config.toml
arch = "mlp_mixer"
model = "image embedding model"
dataset = "drawn human figures in many poses"
train_examples = 195000
image_size = 64
crop_scale_min = 1
horizontal_flip = true
translate = 0.06
color_jitter = 0.2
targets = ["pose"]
num_classes = 16
embedding_dim = 192
norm = "layernorm"
norm_position = "pre"
hidden_act = "gelu"
mlp_ratio = 4
parallel_block = false
inner_norm = false
patch_size = [4, 4]
conv_stem = false
layers = 6
width = 192
am_softmax_margin = 0.3
am_softmax_scale = 30
init = "torch_default"
residual_init = "none"
optimizer = "adamw"
learning_rate = 0.0015
beta1 = 0.9
beta2 = 0.99
eps = 1e-08
max_grad_norm = 1.0
max_steps = 16200
batch_size = 128
epochs = 10.6
lr_schedule = "cosine"
final_lr_fraction = 0.1
warmup_steps = 810
weight_decay = 0.05
Rows from block 3 of a small image embedding model, named by matrix and row number. Rows with one number belong to one neuron. Each number is 128 + 32 x the weight over its row's rms, rounded and kept within 0 to 255. All counts start at 0.
After each neuron's rows are labels from the 100 images, of 14976, where the neuron reaches its highest value: "colour at peak" is the nearest of a few named colours to the mean colour under the peak. Only what is clearly more common there than usual is listed. The data: drawn human figures in many poses. In brackets: how many of the 100.
# fc1: MLP up (model.blocks.3.mlp.fc1.weight, 768x192), inputs 96-191
# fc2: MLP down (model.blocks.3.mlp.fc2.weight, 192x768, transposed), outputs 96-191

fc1.700 [155 154 172 152 139 128 140  99  76 117  79 147 151 130 116 119 136 140 169 171 141 156 153 151 139 115 175  86 111 171 140 129 143 146 118  98 168 147 131 134  68 124 138 106 117 122 187 147 105 136 118 114  14 134 107 122  77  92 177 136 158 130 194 140 125 159 139 124 164 146 118 144 103  55 201 190 156 138  92 109 122 163 152 179  99  77 138 145 147 106 117 114 145 142 101 173]
fc2.700 [130  99  78 117 111 133 126 149 126  95 108 111 157 143 164 124 150 119 113 129 206 174 112 113  87 142 127 145  76 104 135 147 106  93 153 122 141 130 169  53 106 155  69 104 116 125 122 172 118 115  99 148 123 104 105 117  97 144 153 130 133 126 211 127 141 202  87 106 119 105 169 137 245 194 194 101 133 131 145 123  93  77 128 144 166 160 114  67 126 117 155  58 101 161 183  86]
colour at peak: brown (50)

fc1.84 [193 151 132 104 124 124  68 127 184 145 141 171 140 156 154  91 130 122 180 135 110 111 111 124 125 122 182  92 156 128 119 106 151 130  82 123 164 172 180  82 109 134  92 137 157 155 134 130 121  96 173 146  97 196 133 110 108  87 113 103  86 129 149 107 187 110 128 145  98  62 131 149 170 121 106 131  97  93 140 120 186 135  83 137  82 153  53 110 156 108 102 151 160 117 157 107]
fc2.84 [117  92 137  95 103  85 118 164 116 105 115 119 203 112  97 137  95 145 159 186 141 172  95 144 140 145 112 214 103 115 140 163  84 102 149 255 116  67 104 106 114  70 161  87  71 154 148 156  99  94 108 173 127  96 166 160 181 103 138  55 117 143 111 160 117 111  94  90 114 152 138 144 135 116 147  89 168 153 126 176 148 101 158 142 182 154  80 168 108 136 148 139  79 113 132 184]
colour at peak: black (28)

fc1.683 [141 188 102 114 175 155 112  48 141 144 111 155  64 112 175  93 106 122  84 195 116 111 140 119  86 173 111 127 112 170  68 117 158 176 147 125 100 164 162  94 174 120 104 105 130 141 124 102 157 152 145 100 104  96 155 107 107 127  92 194  94 104 105 139 114 140 129 125  91 111  54 133 134 137 119 133 146  91 141 184 108 116 124 145 118 102 142 110 173 143 179  71 155 148 165  40]
fc2.683 [ 54 197 143 158 111 149 119 122  98  76 135  84  79 109 133 147 114 135 160  95 105 133 118 127  96 119 174 180 162 162 126 107 191 131 121 107 111 103 150 118 156 137 115 111 117 153 157 106 113  68 172 128 109 101 173 153  73 149  76 172  88 108  70 170 107  89 166 118 127 193 187  93 163 130 139 135  96 101 104  79 126 148 155 133  93 141 133 112 193  45 132 119  89 139 138 162]
colour at peak: brown (51)

fc1.8 [154 105 137  95 168 119 124 109 171 139 112 181 118  76 160 133 160 195  69 165 130  88 128  76 106 155  92 123 115 107 112  78 103 201 186 216 117 164 156 103 175 142 112 126 136 145 131 134 126  90  88 106 187 149 120 127 134 142 101 150  76 176  82  91 147 165  53 149 146  89  96 115 128 202 116 147  70  99 102 112 116 128  59 126 121 143 158  98 149 107 138 106 156  61 165 110]
fc2.8 [146  63 139 133 100  94 153 116  94 161 200 137 121 110 125 123  82 132 154 114 153  89 124 156  92 147  45 162 181 140 117 110 121 143 148  95 197 101 163  72 116 156  81 121 126 103 132 132  71  57 176 149 128 147 155 129  53 126 117 123 112 160 174 151 126 143 167 123 139 104 130 151 132 120 102 193 174  91 128 141 132 160 104  79 129 110  84 114 129 166 165 105 116 140 117 133]
colour at peak: brown (50)

fc1.657 [174 129 144 114 153 114 120 125 144  98 160 133 135 120  89 161 133 160 167 199 105  82 165  87  93  95 111 101 190  66 102  99  96 182 123 202 121 203 136 145  86 140 112 166 133 108 106 129 126 139 201 113  80 133 134 108 125  77 116 129 117 112 125 132 107 147 106 157 107 132 155 123 105 151  96 148 140 160 169 112 133 105  90  96  91 154 151  54 143 123 187  65 194  48 133  87]
fc2.657 [122 108 224 160 128   0 138  87 109 133 138 143 153  93 178 142 109 148  83  77 110 137 126 152 170 110  79 109  88 169  56 143 146 116 124 163 131 112 114 180 132 130 131 141 167 127 112 173 158 108 135 138 115 166 142 139 131 167 148 190 223 126 112 118 153 101 122 137 126 118 107 127 147 108 139 153 112  88 126 112 145 136 113 123 151 137 157 168  97 162 124 136  86 138 142  96]
colour at peak: black (36)

fc1.679 [137 161 144 164 131 130  70 103  99 164 123 135 110 152 144 133 153  98 141 144  76 120 153 132 130 128 211 131 128 164 102 109 164 100  69 166 161 148 118 130 109 117 139 126 176 179 157 117 129 157 138 168  59 172 117 156 113  61 135  80 150 158 158 124 150 119 136 137  66  99  91 110 109  75 130 153 106  79 102 134 183 200 102 162 109 147  70 122 162  82 117 135 161 106 123 160]
fc2.679 [113 113 100 138 148  53 209 144 137 107 150 129 164  75 141 124 147  69 115 133 152 129 140 165 171 128 109 152 133 100 140 147 109  78 100 105 136  83 161  60 147  89 107 127  86 113 126 181 108 106 151 186 164 144 157 164 121 141 224 144 126 154 141 185 104 114 153  57 163 133 151 156 151 119 148 105 143 164 128 123 140 126 171  90 136 157  86  76  97 163  86 164 120  88 112 173]
colour at peak: black (26)

fc1.662 [150 199 100 101 163 118 172 131 152 145 167 187 158 116 166  82 149 216 108 141 114 116 124  73 105 140 104  82 138 155 155 109 156 119 180 123 143 171  95 118 126 161 108  77 171 191 118 116 135 129  89  44 123  98 145 132  77  86  87 124  86 120  89 125 114 134  96 119 156  92 158 114  99 181  93 171 121 112 113  86 106 141  84 133 156  90 182 111 160 138 146  88 118 173 138 106]
fc2.662 [167 134 147 150 138  59 126 106 134 116 174 145 170 103 131 141 146 171 123  63  79 131  89 101  84 140  88 141 151 131  74 146 131 125 177 132 151 148 127 104 125 135 137 105 152 134 144 116  61 108 113  88 161 137 177 136 111 120 134  81 100  59  96 191  90  98 149 151 147 105 126 139 137 130 116 166 107  82 140  90 131 158  93 155 122  63 106 117 168 107 122 115  91 155 126 203]
colour at peak: brown (50)

fc1.242 [178 220 119 170 150 124 102  57 158 112 135 176 106  64  92 152 151 176 132 153  96 103 165 178  95 165 157 110 142 133 110  52 118 109 137 101 160 166 128 113 149 179 126  84 185 148 109 136 116 143 108  79 130 109 112 142 120  93 113 134 106 161 139  79 149 105  94 153  61  70  69 136 157 131 124 131 131  73 148 129 181 123 107 200  74  80  81 134 146 135 126 106 128 140 127 126]
fc2.242 [139 172 152 110 117  41 122 166 128  39 103 164 107 168 119 161 115 127 119 142 130 107  63 119 117 164 102 177 105 115 121 162 146 113 199 121 127 147 143 124  70 120  88 107 124 156 155  68  38 156 121 168 156 117 182 115 158 114 122 151 135 121 118 165 172 136  90 123 141 108 102 159 124 144 153 172 170  67 159  79  62 101 120 145 121 139 120 161 137 137 156 117  83 135 113 161]
colour at peak: brown (54)

fc1.274 [167 178 141 122 135 143 172 109 105 138 150 193 132  84 146 108 158 197 109 182  98 133 119 104  79 147 153  92  99 169  97 120 197 167 176 117 148 156 109 105 176 165 153  77 131 206 141  90 148 100  87   9 118  77 139 136  49 123 107 171 104  97 106  97  87 106 124  88 185  90  91 129 104 115 104 140 116 110 116 120 132 145 119 134 129  81 178 145 150  89 150  87  75 140 121 133]
fc2.274 [ 93 122 141  74 169  92 156 121 102 126 169 151 169  98 105 171 142 150 148  91  88 129 103 144  66 117 111 148 142 114 105 133 163 115 147 143 124  77 119 127  92 167 117  48 143  86 138 102  76 122 103  71 138 108 189 114 118 130  87  91  98  70  86 211  94  89 181 199 195 103 153  88 101 115 134 145  83  86 125 113 126 154 106 172 162  60 145 136 129  68  84  70 117 134 121 176]
colour at peak: brown (53)